From a checkpoint of a small multi-label image tagger.
Model: 17.8M parameters, arch fnet, patch size [4, 4], layers 10.
Data: trained on procedural textures in two colours, tilted and lit, 97500 training examples, 32.8 epochs.
Rows from block 3 of a small multi-label image tagger, named by matrix and row number. Rows with one number belong to one neuron. Each number is 128 + 32 x the weight over its row's rms, rounded and kept within 0 to 255. All counts start at 0. Numbers have three digits each.
After each neuron's rows are labels from the 100 images, of 14848, where the neuron reaches its highest value: "top examples" is what is common among them. Only what is clearly more common there than usual is listed. The data: procedural textures in two colours, tilted and lit. In brackets: how many of the 100, against the usual share in percent.
# fc1: MLP up (model.blocks.3.mlp.fc1.weight, 2304x384), inputs 192-383
# fc2: MLP down (model.blocks.3.mlp.fc2.weight, 384x2304, transposed), outputs 192-383

fc1.386:122000128128128128175128128128128045149128075128128146128007128065128128128128128128128145161096128171128128171128128059128163128128110128128180128192128078128128153128084128128128128145128128128102128072128128128128128128174128128142128087070128128161128197149124128128128128109170128128128128210128128069128106128128128128128128058128128128128128128112128028164177128128085128128128109110128235063128128128128128128081143128128057128128128128139130128128248116128128109198128128183166224128055128093128128128221150178128128128181128128231128144128234128128128165128128135127
fc2.386:128211128164046128046128128128128185128078236128128128128152128128153044128116054128128071128128128128128066128128067128128128128128128128128098128098148145128128128128186128171161128128128139154128128206012140128141187101128128228109128117158057128052128128128128128164128128128128128128128128043098128128104128128128128128117128149128128094115128212128128187128196128118128128128128224132128080128128128128128128153128176128128128128128128128144063128128079128128128126031128128095128128183168187128060128128043128128128128218085128035033128128154054128128128128107148128110
top examples: white (72 vs 16.9); ground colour: white (41 vs 8.3); green (40 vs 16.9); pattern colour: white (31 vs 8.5)

fc1.487:128242128195128085128128128128128128128128183128121186128128128207198128128128094128128085128128156129128128173128128128147128035128128057101064128128128128128128128128128128183128128204128073165128128111128076119128157173128128128128161128128128128128093206128128098128128128128128128128128128072193128128128169128128123123128128128128128128119128128128128043128128128180183128165128126084128128128128128128128086128121128128128159128128077205128128181128128128177128128193128128128082128128124128128128128128198128047128182128128034128128064128128204142128128128134122128128
fc2.487:128128128160128170096057184128125084128128128128128128128128128128128128128066128128128128108073011128128128128128128128128118128128226128128128151128123128175128131093128128128143140180128166128128128124128147128128128128128128128128128128112128179106157065128128128128128113128128128206184128181063128128165034128128128128128128128134128186128179128074128220146128128128128082109128128128128128128128128128128128160128128070128128128128128128102128128096128128128161181128128128199128128128128125160138128128128128128233110128199128128128128051109078152128128128128128128128
top examples: green (79 vs 16.9); pattern colour: green (63 vs 8.7); pink (38 vs 16.4); ground colour: pink (30 vs 8.3)

fc1.292:140128122128128128128128128128027122128128128128128128128088093128161116128156128128128128128096149187128128067128095128227128128082128075128128128128128128100248041128128128128128128128128110038036128188169128171128128121128070133048085170128128208128128063184128087128128151128153128207177082128128128128128128128128170230128128128128150161197027128128128128111128128128082128088128128048072071220128128128128147116128128128128128121112128128101128128128166128128128128128128128128128128128128207177128128128128130128128128128128128128128128128128128128128141128128142128049
fc2.292:128128128184187128147093066128145136128128154128128118128128128173056128128071000178151128214112128128096128160128128100063128128128062128128128128090128128128128189128114128128128128128128068128128160128072128128128128128089216128186092026157093128064173128128128202128128128128189128128156156128128128128128128128128178073128128088039128173128128128038128128249088128128128128128162206128128128128128120128128078136128177128128060128148128128189185128138128128128128128128128100128100128076128128128060128128128128128128128204184128128051128128128099128065102128128128128189
top examples: green (43 vs 16.9); red (36 vs 16.3)

fc1.696:128048154128127128128002128128128083128128128128128128128128128128201128188048128128203128128128128128128128128058095167120128111128128128128128128199128128128128128128128128128128082128128128152128240128054128128128116023128128128128128156217187128128248128133128128128128050128128128128236128128128128128128128255128128128128129128128128205128128060102128033128128128103128128128128065128128128128128128050128128128065128128128095128128128075073238128128128128128128128128128128128182128128074071134128128155128128146128128183128128044128186128073128128128128137128128078128
fc2.696:128128128128128128128128128128128128128060128171079194128128128128128128098128128128037128128154083128128145180081128128069128128128128128194128128070128128119128128156128128128128167224128128128128128128128128230128128128137128072128128128017128128128128128128128158128128128128128128128081128128128128128128128128128128128164128128222128036128068188128130128128128142128128128128186128128128128128128128226071128128209092108128128128128128128128128128161128128128128076128099128128128143128112128081128145126128116164153128128128128192128128128128128128061128128128128128128
top examples: dotted (35 vs 3.3); pattern colour: green (26 vs 8.7)

fc1.63:064044128128135119128060128122128128128128148128128128128128128128047128128050128128174128037128128180128128081128128119128128179177100128128246128128128049048128128191022128128128158128128128128128168105128128178128082128128128128128128170128128128128150128128128128100128128138058128128128128141128128128090032071103155128177090128128109154111128128093128111128128128128128128034128128084128128128128128055128128128182067197116166128192157128128128132128143150128128128128128138205122060128128128198128248128128128128029147128128128218128079166128161128128161178165128236119
fc2.63:128128128148104073128210128154113112128177128128092153190128128128165058128128128128128128128128155128057098128000135128128128120128128128128075184128128128128128177172128128128125128163128075157128128128167128099128128050128122135128128071128128128128128147128128128128128128150128170128073101189067128128128210128128128128149128128128128128128128128128049144128128128106108128154128128212182054128128128128128128128068128103096109079091128074128128128128093162172128141056128170128082128075132128068128048127128027128128131128128106128135157044128128094128161128128128154128
top examples: grey (42 vs 16.6)

fc1.183:128128077128128128128128128128128119128093128128128128138128055128128128128192082128128128052128128128128137030128128091128128128168223128128178128128128128128128152128078128128128158128128128128128106128128087089128128128128128128128128099147112053128128128128128128128128162128128128128128128091048128128128128179128199128128128128101128128180124128213128255132172128128128128128172114128128062128179128102216157128128101128116128128145128120128128160128128128245128128128128128128117128128128128128128096128128188128181128128128128128128128128080128128128128128128128255128
fc2.183:128128128119128128128128132163128197128128079128128151080128128128128110078075128128113128224187128239104128207129128158153149106074128128128081128128128161128128128128128128119128099070128189111128155128128128128128097128128077128104128128128128128128128128128128126174128128128153085128128086128128113102128128128128071210047128128128128128128128128128132112157053160128142128116128128086156182190128128128072035166128128079128082208128128125152128128128071063128208164126116128128128128134128128151128128087121093128047128128128128018030128128128128155128128128128128000128
top examples: red (47 vs 16.3); orange (46 vs 17.1); pattern colour: red (30 vs 8); cloudy (25 vs 3.3)

fc1.389:128058177128128187128173128094128128128128128128209128085128128128073157128128144193128128128116128128128128128128128128128165128128128128167128128128128128128128128128128096128128084202128128128208123122128128078128128128128128128128093128128128128081128156128202128168065128127128128128128068128128166128193128141128128092027128021128197128128233082114128128128128210128128128128098128128128128183128128128128128128128128128128128128128187128128128096128152171042128128128172060128128128110128128128128055077128128128128128128128128128128128128128076128128128128147155128128
fc2.389:128128128218128128008128128128138128128128128128128128197128128128128128128128096119128128128128128169128128128078128128128128128128128128075128128128065128128128128128128128128128161128128128128067128157128128170128128099180070202128128091128128171255201128128128128128249128128148128128128212128038120128058128128203128128254128128148087128128066128128128078128090006128161128128128098128095128128128128128095128103128128128128128115128128159128128134128093068229149128110128169128128128128128128128128199154128128095128128128128128128128255128128128128128128128128128128128
top examples: coarse scale (71 vs 30.1); black (39 vs 17.1); ground colour: black (32 vs 8.7)

fc1.339:083128128128128051128039128128128128128128172128128128128202108053194128128128105128128128128128128128124099128128128059149128128078128152128128125128128128128128128153128128128136089128128054128128080128128013128226128128128046128115128128172128128128128128128128128128128000128128128128128085030128107101059128128128191128128128128128221128128128128042128128128128128128128128128128047046128128128128255128128128128128128128128128128128128128090128128227172049128100128169137128169128128128128128128076128127128128128200128155128172079128128128203128128128128191128128119128
fc2.339:128108128128128208128197128128054128128128081128128128187128182162128128128128128128128128128128128128128128128128128128128128128128165192128128128128128054128041249128128128128074128128128128128128128143128255128128078128128128128128128128128128128128128128114128128128128207110128143128128128187128128128183128128128127128128128134128128128128128128223128128128128128066128128128067128128128087173128128083128128128128128029128087185128128128067023128107128128128128128128213134128128209128128128181128128105163128149005128015128128124177128128128128128128185130128097225128
top examples: red (41 vs 16.3)

fc1.399:109128109128128104128128128128128128128169115128079128128128036109128128128128114124153086128128180128120201155128128128128128128128128167166128128128128128128128128110128109128128128128128185128128128128255128128128206157128128128128128128154128128128201104128128184200128128128077128128128128128128128128128035131225128128128128128128128128128128152182128098134128169128163128128108128128128128128128124180058128128128156128128128128128128128128137128165128146157128128128128128128122128083128128211128128128128128128145128128128184150176116138128128063086138128128251100128
fc2.399:144128128128128128128128128017128194057128128128128084196128128051151128089128076128128128152024128128220091128128128128128128128128128144128128128128246128117115128128128128128116128068148128077115128128128128128128128128128128128128128090137128128074128128095128128086128204220202128144084169128162128168201128128102093128128128128128128128128128128128128128132132132128128128128099128130128120128128128128133128082128128128128128178128128128128174128128253128128128128230128128128114128128128128106128128128128128189025072128128128128127128128128128128128128128128110128159
top examples: black (86 vs 17.1); pattern colour: black (47 vs 8.4); pink (41 vs 16.4); ground colour: black (39 vs 8.7)

fc1.659:128053128198128128128128229133072085128128236128128128054128128128128138128128128130128128128128072076090128128116128128128128128128128128128128128128128060128128096128189128128101194128128075128128128128128128148128128128177128128162128088128128128076128128128128098128128128040128087128051128085128128098128128128128128128128105128128074184128128128128106128066128128128146128128128127169128236128128128255101128128134078156128113128128128212128150128045226139115128128128128128128128128139128128104072127128189128194128128088149128128128128128128128128158128128091128128143
fc2.659:109128128128128128074128128128128128037191128128128128134197128040128128128243128128128226128084128128128133128128028089128128128128128128128128128219128180128128128172128128073128128168173128166128095133128128128128128150128174128186128178128128128128054197128147121128103128128128133128110128080128128128077128143135128085200128128128128128128162182128128128128128128128128128128128128128087128092204128128128128051128128128128176128128128128128128117098184128128169115128150128089128140128128128159128146128128128128202128091128128128128128128128128128128128128196191128128
top examples: black (87 vs 17.1); ground colour: black (59 vs 8.7); pattern colour: black (28 vs 8.4)

fc1.91:128128128128128128128063128128077128128128128128128128142128128089128128128128128128128128128218125128215199128128128128082134128128181060128128128072099128128128128128128128128128128128128083128128128128128128128045107128128128128084128160128179128128077128185128128128128128091128128128128128128118128128128128128182128074053226128128128175128128128022128128128255128128128107128184128128128128128183128139128135128128128128128128128128128128128143155128128128128128128128128091195128128128128128128128128128128033128084128128128107128108128104128020029128128128128128128128
fc2.91:128128128128128153146128128128185128149128128145128128128128128128128128128197128128128128128128128128128086128128189100128128128142128128078128128182107128128128128128128052128128128128128128128128128151087128128208128128071128077128137128128034128128128128128128128128128128128224128158128128128050128128128135228128128220221128128128089128113128128128128128128054143128128128128128128128128128128051128151128127128128128184128128128193109128245128128162128109083128162128128128128128128128168128128128128225128208143128128128109128128092128128128244128128087128128128128085
top examples: grey (52 vs 16.6); black (40 vs 17.1); ground colour: grey (35 vs 8.4); furry (26 vs 3.1)

fc1.594:203128128128171128128159128128041128108128144133024107128077128128128128128128128128128128129097128092104225109172128128128188128128135155040128128128213128070053055128128128128163128128143108180082157128128218183128119147158067128128128128128128128128128223052126128128128128128128169177187181134128066128128128128129128127128240128155128128014128128128092128172128128128098128085128128128128187069128128106133128128128128099128161157128128128128000106171121128102170128128128128099128128128128051128128162128128108128128128136128128128128128128128128128044128128128128128128
fc2.594:156128128164127128128054122128128128128057128161128205128128048128117128128128128128128108107128143128151059128128047128128128170048146059178073128099128117128128164128128128128077128128128128079183128137128106128128128128083128128128128128063128128128079115175128128128096159128128128127128093128128128073188128128128128128172128085070128085185206193128128128092128128128084202237128128128059128128128128128128128192128067128128128091128155079128148128128128128128128128128128128128128128128128139128128140128128128128041128128162190091229128128128128128128128134128033103128
top examples: grey (90 vs 16.6); black (57 vs 17.1); pattern colour: grey (52 vs 8.2); ground colour: grey (38 vs 8.4)

fc1.3:128128212128128128128128198128128064128128175255128128128128179128167158146128128128128128130128128128128128128128255128128128128128128205128128128128128128128128128155128172128128128087120115128128128128128128128128128128128128128128128128128128128135128128128128128225045128128184113128162128128128128128128128128128128128128128128012074128128128128128159128130147128128128128128128128128128128128128128082128128128128128214197064128198128128038128080128128124057128128128087128128128128128128128128197128128128128128128128063128128128128128128128128128128128128128128128128
fc2.3:128128128128128128128128128119128164128104182128128186128128128097128128128128128128128128128128111128128128128128128082128219128128128089128128128128128128128083128128073215128128128146128128128128128128128128102128128128128128128128128144128128128149128128128148128128128103128128128128128128128128128128128128128128128181128128095128128128128160128128149128128128128128128128128128128128128128128096128144128128128250128087128128128128087128186128128128128128211022128028226128128128128128128128128045255128128166065060128128128128191128170128128003128128128128128128128128
top examples: grey (38 vs 16.6); labyrinth (26 vs 3)

fc1.747:107128128161128128051128146128128132128128106128128058128020128128079095128117128130128128128128128157128128128128141128177036128093128120128128128087128128128128204128128058128128128128190095128181128128216128046128128128112128128128128128128074128128128128128128128129074200128137128114128138128127128128128128128128128184128128145128115128128110128128132128128093112128128021059115128128128128128117128070255079145154128198128149109067065128206063128124128128128136128122128136128128128128128128156211128128128159128128062128128128149044128128089204128061128101098128063110
fc2.747:094128080128139128222128128128128128128143128128128128164164071154128178067082128151087128128128128128128049202128128075128128128183128128174128128146128185128128065128142128128130128072025111128127070128128128128128128128128128112141128128058128128128128044128128161153174128128144128128128128000128128128128128128128089085128194173128128128128128128071021128128184128128128174128128128083128128159170128103128184128128128128128128128143187082058128147151128128128063128160128072128128128108128128128128128122128128128128199128128128045220019150128128128238128150128128191128
top examples: dotted (26 vs 3.3)

fc1.254:128128128128128128128128151173128128222128128123128128128086128055128128222028128128128128128128128162128128128128068204096146149128050128128193128128091128100128169128128029128128130128184128093054197139128128157128128082128160128128128191128128208128193128128140128201054128128128128128128128128128128128128077128093162128128225152128128226128128147228111132033128128128128146128128128128128128128128128128040128037128128057190128152080128128128128128128128128128165128128128128157128132128128128128128128128128128128128128128081128112128253128101159128128139128128200128180
fc2.254:128127128128228050128128069092128128047128159138128166128162087128128128128219179128128128098128128128128128128075128128128128156128069128202128148128088147211169128066124128199128128128025128193128128128084128128128114128128128128128235120159128063128150088128068157128128128128050128128128128128128128128128148128128128128128128128201128128128128117095128147123128128128128169036128128128161177128128128128178201128128070234064128128128170128201189128128128128128100145128128076038128128128128128128200128128128128128128128131128128128128036128128128128160128096074128128128
top examples: dotted (26 vs 3.3)

fc1.564:222128128128128128128128139128128128103219128128166128207128128098128128128128128128128128128128128128128221128128128128088128128128128203128190128036128128128186128128128128128128128128146145138090128155128128128128128102128128128128177128128128202128227128128128128128128128128128128102128170128094128128128128184108128128128192128128128128128122128128084128128128128128128128128128050128128128128119128128128128079128128128232068207128128128128128128128128093203128128119056111056128128061128128128128076128128128128128128128128128128090128152128128128128121081128156128158
fc2.564:128128128194128209128128128041036128128121128128128146128128128128128128128255181190128128128024128128128128128128128128128178128128128128128128128128069128128045128128128128128128128111128128181199128128188128083128128128128128128128128128128128128128053128006128097128128128128128128235166128128128112224128128128128128128100128128128128128128128081128128128178027128124128128128128101128240100128128128088041128128128128128128196128155128092128128128128128116182128128128128128128128128128128128128077128128128035128128128145128128238128128128128128128128177128128128128062
top examples: black (41 vs 17.1); pattern colour: black (31 vs 8.4)

fc1.588:128163128167128128128128099128128128128128049128128128128128128128128128106128128128128107166128128128128128047128196128190037179128192128128128128128128128128255128099128128128128128128128087128128128128128128059076128128128071128128128128186128128128128128134156128128128128128128128128128128128128128255128128128128159128128128128128128128128128105128127128107128128128128128128076128117128140128128100128128128128128128128128128151231128020128172128128041128128128128128128128128128128135128128128128128128128209128128128128128128128128128128151128059045008088128128128000
fc2.588:128128128128128128128128128128128128164134168128128128128128128128128128128128128128128128082128128128128128128066119036128128128128082128128070128128128128128048128128128174128128128128128128165128128128128128128228128128128128128128128128128171128139128128128045127128128128128128087163128128128128137000128082128128031203117128152128173128128128128128141128128128128128128128190128128128128140128128128128128128128192128060186128102056128232128128128128227137128128128128128128128216128128128128128128128128082078128128128128128146165128053196128128128162246128107128128255
top examples: grey (37 vs 16.6); yellow (36 vs 16.9); ground colour: grey (29 vs 8.4); pattern colour: yellow (27 vs 8.5)

fc1.256:202128128055043128128128128078128121161128128128128128128128128128153128128128128128128128128128128128128235128128128133128189128040039149171128119128128128152128128128128040128190128128128128128128128182128089063128086166128159128237101225128148128202030122128128128128128128128128000128128062091220128128128128168152128128142128061076128124128162128172128128050110198170128139128128128165157128128128128128128142110128082073140128128128128128128128128128128128128128189120128128128128156189128134121128128128115152169128174156128128128089128128128128073128128128137190128128
fc2.256:142128235083100060131000128128128080044128128128128128213128079128112114128155128128132128128128128128120049117128075128128128128102128128065234128128128175128128128128128128128116128128152054133114128128128031128128174128048128128128128128128128104128128128128128091128155128128064128128038176128128128128128128100078128042128058096164128128128128160128128088128128128128128052038063128128215128128106128128093060128097128128128128128128128094128128048168165128076128083128133174128091128173128128128128128215128128128168128128128173128128125128176089128170159128128128152128
top examples: black (50 vs 17.1); ground colour: black (41 vs 8.7)

fc1.490:128128082026128083128128114128128000128140039128128128128128128128128128128181128128128128128128128128128128128128128128128128128128128128128128128128128128128128087128128134128119128054128194128216128205128128128128093128213128128084128128128186128128128128128128128128128128128128128128128128128128128128128128128128128128128128128210128128128128128128128097128255125128128128128128128128128128146125128038128128000144128128128128015128176128128128128128128128128128128128128128128255128128128128128128098128128151089128128255190128128128128128128128128128133128128128128128
fc2.490:128128161197128128128128128128128251128128196128128128128128128128128128128056128128128128197128128128128090128128054128128128128128128072128150128138128128187128128128128128128128128187128128128055128090128128128128164128000128128165091138128128128128128128128128128128076118128128128128128128128128128128128114128128128128139128128074128152107128128128128172128055128128128128128190128128128128128128128255128141255109128128128128255128102128085132128128128128128028128128128128128000057128128128114128128128128128128128128004076225095075128114128128103128128128128073128128
top examples: yellow (56 vs 16.9); pattern colour: yellow (41 vs 8.5); black (36 vs 17.1); ground colour: black (27 vs 8.7)

fc1.158:128128128088096115128128128128095128128128128128128128051128128128128068128128128128142101128074128128128083128128130128128128093128242084128107188128056128128128128128128167128128128128112128128128128128128128128128128128000194128128128121128131128128128128128000128128049128128128128089217128128128178128128151128155128128155128072128128128128166128128128193128128174128128163082128128128128110128192128128128179121128161128255128128128074128128161128218126128128073128128128128128128041128142128128202128067128128128128109128128112128128128204128162202128092128128076068128
fc2.158:082086151128143128128166128128128128128128128128128128128128128068128128128128128144128155128128080128128128128128128128128128239128128175128089128035140128128128128128128128128104128084128128128123128128128128128128128128255128128128128125167128128128128128128255128128227128128128128128128178128182128128128128128128128128131128128128128128128128128128128128131149128158128128128128128128133128128012128128128128063128128128007128128128192128128128128128128128181180128128128128128128128128128128223128075128128128128128128128128128128128054034128128072128128128107255128128
top examples: yellow (52 vs 16.9); green (44 vs 16.9); ground colour: yellow (39 vs 8.3); ground colour: green (38 vs 8.2)

fc1.261:128183128128128128128128186128128128128128037128128151128128128128128128128128128128128128128128167127128114128128128128128082128128128128128118128076128128112128197128171128074128004128056140128044128128128128128128128128201128128128128128128128128128128202128128128128128128065128128128128128128128128128171043042159128128128136128128128128128188183128128128128128128128128128128170128128128128128128122128128128093128160128128128128085200128128128128128128158028067128149067128128128128091128128128128128132128128084122128128000128128158128217128113128128128128128128128128
fc2.261:128128128128128128128252128111128128097176128128128145128158128140128128128128128128128128128103128230128116128128128069095128128128222128128128082144128128106128128128128128203128245184128128128128128128128128128128128128072128128128128128092128068139128068128128128100128128128128128128128104128128128099128209128128128112093128128195128128106128081128137128128128128128128128021128128128128128128128128128128128128150128128128128128128089128080128128128128128154060128128249128128191049128128128128128060128192128128128128128128128128128128051085128128128128128116128123128
top examples: orange (53 vs 17.1); ground colour: orange (30 vs 8.3)

fc1.637:128128128128128128128128128128128128128128128128128104128128128128128128128237159128128128128128128128162134128128128200129128128128128128128026128128128128128099128128074128128128070128128128128126096128128128128128128128010128085128128128212104128128128128128128128128128128128120128128128128128128226085128128128084204128128082128019128128128128128039128128128128128128175128128061106128128066184128128128128128128128128128166128026053167038128128128128202128128221128128128128139065128128123169128128128128128128128223128128128128128144128128134073128128128128099128128217
fc2.637:128128128128173128128128097128128128128180128128128128128128137128128128128128076106128128128155128128128128164223128015128128090128087128128128128128128128128128128128128166128128128128128128164128128128128128128128128159214128161128128128128128128128128128128128128066128128124128072128116107128128000128128128128212050088128128128213128128128128037128128128128085128152128128128128128115152110091128128128128131128128128128070128189128128235073128128070128053128128128174128128128213128100128128128128057128128090128115128128128053128128128057128128128170128152128128128045
top examples: black (52 vs 17.1); pattern colour: black (29 vs 8.4)

fc1.192:065128121137128128128128128051128128128128020128128125225128135119128128128128091128128128222228128128128128128206128128128128176128229155128128065128187128064128071128128128128128128128128056142128128160128128128128128115128098128128128128039023128128128143128128137067128133128143128128128128128181128128128091128086163188128128128128128128037128128128200128128128128128128204128128128097128128186128128128128128128128128128128104210128128128128128128128128128107128128066128128078128128128128128206128084128128128185128128117128157128128128128140099128128009128017200128128
fc2.192:128128128128105128128080128128128128128128210128064128128120128128128035204128128128049128050128128128190128163128128128128128128128073134128128128128128128186128128128128178128147200128128128128128128106128128128128128151128128121128128128128128128076128128128128119128128128128128096128117128128128128209128128128128128128128128128128131128242128128128128127089128128128128128244179128128062128128128128128128128157128078128128128128128128128128128116128128128128128128139128128248128128128128128039128205128128128065128128128128128128200128128128128180128252128243019128128
top examples: seen at a slant (94 vs 39.6); blue (50 vs 16.5); ground colour: blue (31 vs 8.3)

fc1.368:147128128128128184128128133128128128128114128128128046128128096128209128128128180190114073128128128073128073128128102128161165128178128017128128128055101128128128203128128128128128128128128128206128101065128128128128117128128134192158150128128128128128182101128095168128115128104128209128128128059131128221167128128128128128183128128128128128128128128128128128128128143218128128099128128128128090097128128128128128128128086141128079128132128117128027128128128128128108128128128150130128165128128128128128128128128128069128128128171163128065128128128064128128065128128156192128
fc2.368:128128136116128128128128128128128121202185128128128128156045160128128068128128128128128159128128128160128164128128171128090071130068128195128128128160146128128149079128110128128091128128107145110128128128128128128128128128161045082128128128128112128128128159128128128128128128177128128054128128128128128046128128128168128128128128128128159079128184128095128128128158119049128128148128128128128103128128061128169128128128174095128140128094047128128236118128128128128128099128128128123128128182128128128138128085128128223128135128128128136128128128128128128205095128128128000171
top examples: green (71 vs 16.9); black (58 vs 17.1); ground colour: green (51 vs 8.2); pattern colour: black (40 vs 8.4)

fc1.15:167128128110128128128140128089128128128128128077128128128128159128128240128210128128241128128128128128128128128128128128150113128128153116128128128092140128114098128128128128128128128128128128213128099128028000128128128128128128065128017128128128170128128128128113128136213128128195128128128128098128128106128128209138128128128199128128128128128128128086128128110181117128203128128128128128128128128128128128128128046128128115128128067128128064110128128128128128128128128128128089128055128128128128002128088128128128099128128077128128078127128069128032128128128128000000167128
fc2.15:128141183128128128088128128088131128128128128128128016128155128128128128128128056128019128128128071197128193128128128128128111070128128128128124128128128128128180128128128128128128238115128128000107128128128255128128128128128128128079162152128128128128128073074128128128128128128128128128116168128128128128180128128128155128196128128089128199128128056128128128170014162128057128128091101172068128128128128128171128128128128128162128128128128128146174128128057128128128128099128128128128128128128128196128128128128196128128128128128128128079102157128255061097214117128128128166
top examples: grey (45 vs 16.6); ground colour: grey (36 vs 8.4)

fc1.228:128128128128128128128051128128128128111128128128128128128073128176128115128128062100192118090207128128074128113103128128128130154179128151128128164128128192155128128164128128128198128128128112121128128128144128181177104208064136128128128128128100128128095194133128128128074115123160143128128175128128175128069128128128128128128148128091128128056128186128128130128128128128066147128128128128170128031128099128128128128105128172181061128099108128128091122109128128120109128042128155128128183106078128128128128128128128173142128128201128128128128128187128202203128204105097128128
fc2.228:134097128128061128128128172128128128097128128128175128128128128128059128150128128211128118128156128128128128128181128128116159167128128128090128128128128128128078130128128128128128128211128177128177128128128128128136128085125128128116153128044196128128128074128128144193128158128033128128139099191128099129128128128128113128128089128203128165154208105042128128128128128067128183128128128128128128128155128119128128183183128128128128128188128180128128128198128128157128128190128128085128128128237128167128128085088128128128109128080128128120128128067128128099076042128128128128
top examples: white (49 vs 16.9); red (42 vs 16.3); ground colour: white (26 vs 8.3)

fc1.9:128128110128230059128128128128128162128128131112128161208091128128128220128056128088128158128000128128185128128128128061078128058178128224128180128214120128128042128128108128128128205104154128128128128128128128128123140128058128128167128106128128128128081187182128128128093128128128128081091128134128128128128087128128128128128091128163128128133128119128128110128128115096091058128128128079128128128128128128128185128109128128128141128128183164128202128128176128105075128177090128074128128128090087128128095143128160166155128137067128128105066128128128128201196075128128128151
fc2.9:128128128128128128128128074128201128128154109145194128166073107086128128209128128128128231128128158220128128128128128092196105106061128128128072133128128089128128128128128094128054168162210128128128128128128074084128110127128128128128022209128128122243108128144181128128128164128128128113170056103128154128128036128128064133096128128175128128214128162048128047098165128128128128128128172157128106128128128128128179128128128061128128090151128090128128128164128128117128128128128135128128157165128128128128153104158142128068189090249128095161128128175154128183128128128128056128
top examples: orange (60 vs 17.1); pink (40 vs 16.4); pattern colour: orange (36 vs 8.8); pattern colour: pink (27 vs 8)

fc1.400:042128128091128202128091128128128128128160128128128128128069128128156128095085121128181128128128128160128128128045128128110128128175128128128178087128128128177128128128128128165128128096157128128240128128128147128105128147128128128128186128132128128198128128197202128128128128128128128128166219128128255169128128128128128128119128154111128128128164118128128128128128128096128128128145128051128177097080128128159176153128128128128128128140128146141128128110110096127128128128128128128206240128043057128128128128128128128126128056133128128144128128105068128128128128117100137186
fc2.400:168128128128151067077128146093128128128128128128128066128191128150128154128128171128128128128128167128128128128128060128128128081025128078097076128107184122065128067093128077116128129183128128128128125128128128128128128082119128128101049104128128128035128169128128128128181171128099212082128013128172089128128128128035091128153160128128130128128075094181128128128128122128128128128128073234128128170203128128119128048089128128128142128111128107128128128128128128128128128128128170128128128128219248080128087156128128128190128195057128128100128128121212143128128128171128128063
top examples: red (42 vs 16.3); teal (38 vs 16.2)

fc1.672:098128128128128128172128128128128128128128128128237066128128128195128128128136128206128128128128128102202151128128128132128128128128128128128128128128128062128128128128128077128128128128128128178052128191128128144128128128128128128128149188128128128128072128128128128128128128128218128128128154149128128118079128128128128128128128128167128128128128128128143128128128128128128128128128128128128128128099128128128128128128128200128174128106238128128128128128128128176128128128114128128140128018138128128128128128172128128128128145048128128128128128128067128128103128128128128193
fc2.672:128128019128128128128128128128128047128128128128000128189128128128128128128128128087175046128129128156128000128128167059135128128128180128139128163128128128128124128128255128128128128128128128128128145128128128128128128128128128128128128128128128128128128186128145128079114128145128128128128128079128128128209128128072128127096177128128128128128128128128177128128128128116128128128128128128128177132128128196115140128128128128128128128138128208110128128128128086128128128156128227225128128128128128128128094128128128128033128128128128128060162128128205128128128211045128128045
top examples: black (65 vs 17.1); pattern colour: black (33 vs 8.4); ground colour: black (32 vs 8.7); cloudy (25 vs 3.3)

fc1.478:128007143060143065114128139136128128128128159170128073128128128137128128128128050201100128128128128126128128128176092128128128128187038105128128107115128128128128128213128069136128128128081128214198128128128107211128128128248124128128128128042128219128128128082128128133128089128121128088189128128240060128128128128169128128128097136128128128126128156128128128128128128128128128128128128128148128128128128128128128128128098128128128032128102128128194128128128128128128128126081228128071128050150128195128128128008128128150128128174128180128177128128128128209128171176051128163
fc2.478:128186128159128128128080128124056128128101128128128128128128069128128128128128164086128128128128128144034175127128128128128128158128180149128186128128198128128128128160128201128128151128128128069128128128172110128128128128042128128128128128177128128062189128128128057128128139100128128150037128128035128128128076128128128128128146128128108128128154146128128106128193128128128128128128095172102128128128128128205128128128128047128128128067128128101128128094136117102128150128128128128128128128128137128128128128229128128128190128128128101128128128128128128049179059128128128128
top examples: grey (51 vs 16.6); black (49 vs 17.1); ground colour: black (36 vs 8.7); pattern colour: grey (33 vs 8.2)

fc1.48:156128190128128128128149128209172088118128128096128128128159128216128128128128128128128245128128128128041128128128128128164128128171128128128128128128002128187128128128128128041128128128128128110128128128128057128128146128230030128128120128128124128128128128128128128128128000128083169128128128128128110128128128128128128128128171128128128223104128128128128042128128071069191143177128128128128128180128171128128128128128148128192128128128128169128128128128128128128128128141251151128128128128128128128128195128128128128128128136128128128115128128128128128128128111128128005054
fc2.48:128128128099055128128085128181099128128128184128128164114128128128128128055171128051128190128150088128128128048128165128128128143128128128077062128128128128128128128128128128123128128128113128128128128037128084078128128192128128160128128128069128128166139128104128128195128113128128050128208081146126214128038128128128054183128128175128128149128185063128070128128128111128128128128095128128128046210128128190107128113128128128128163128128146128128189128128087128091147128077128128130128128128128128128138128190128191128128099128128128128128107128040166128108128166182128128187
top examples: seen at a slant (100 vs 39.6); fine scale (65 vs 29.6)

fc1.765:128128128098128128128128128128128128123128128128190124128128128129103070140128128128128128128062168163128128069147112128208201128128128128128128128062128084128128128128128249169189030128146128128128128128128128240128128128128128145128128132177161128071128128128128128128128128128128128128177128128173128128128037128128128209154128128128128128225128128128128154128246109128128128128089128128128015190128128128128208128128210102128187128128128067128128128180177128128128128142128128128128128128189255128128088128128128095128020128139128128128128183092147075128178139128128103128
fc2.765:044128128110128128142086104128102128128212128173128128128128128128104197128128085128164128174128128049017128128108128128035162128128052178167128128128196128069141128128128099128128128000128094128128167128128128080128128128112149128186128074128128128128139128128047128128128128128128128128197128090114141065128226128128169128128104128128128181078128128128128128206128128133128128128128128128128128128128128089126128128128128128128078062051128128078128128128128128128228128128128128128128138128128044128128128179128112128129215128128157128115128114246051145208120128128128128227
top examples: green (56 vs 16.9); teal (35 vs 16.2); ground colour: green (28 vs 8.2); pattern colour: green (28 vs 8.7)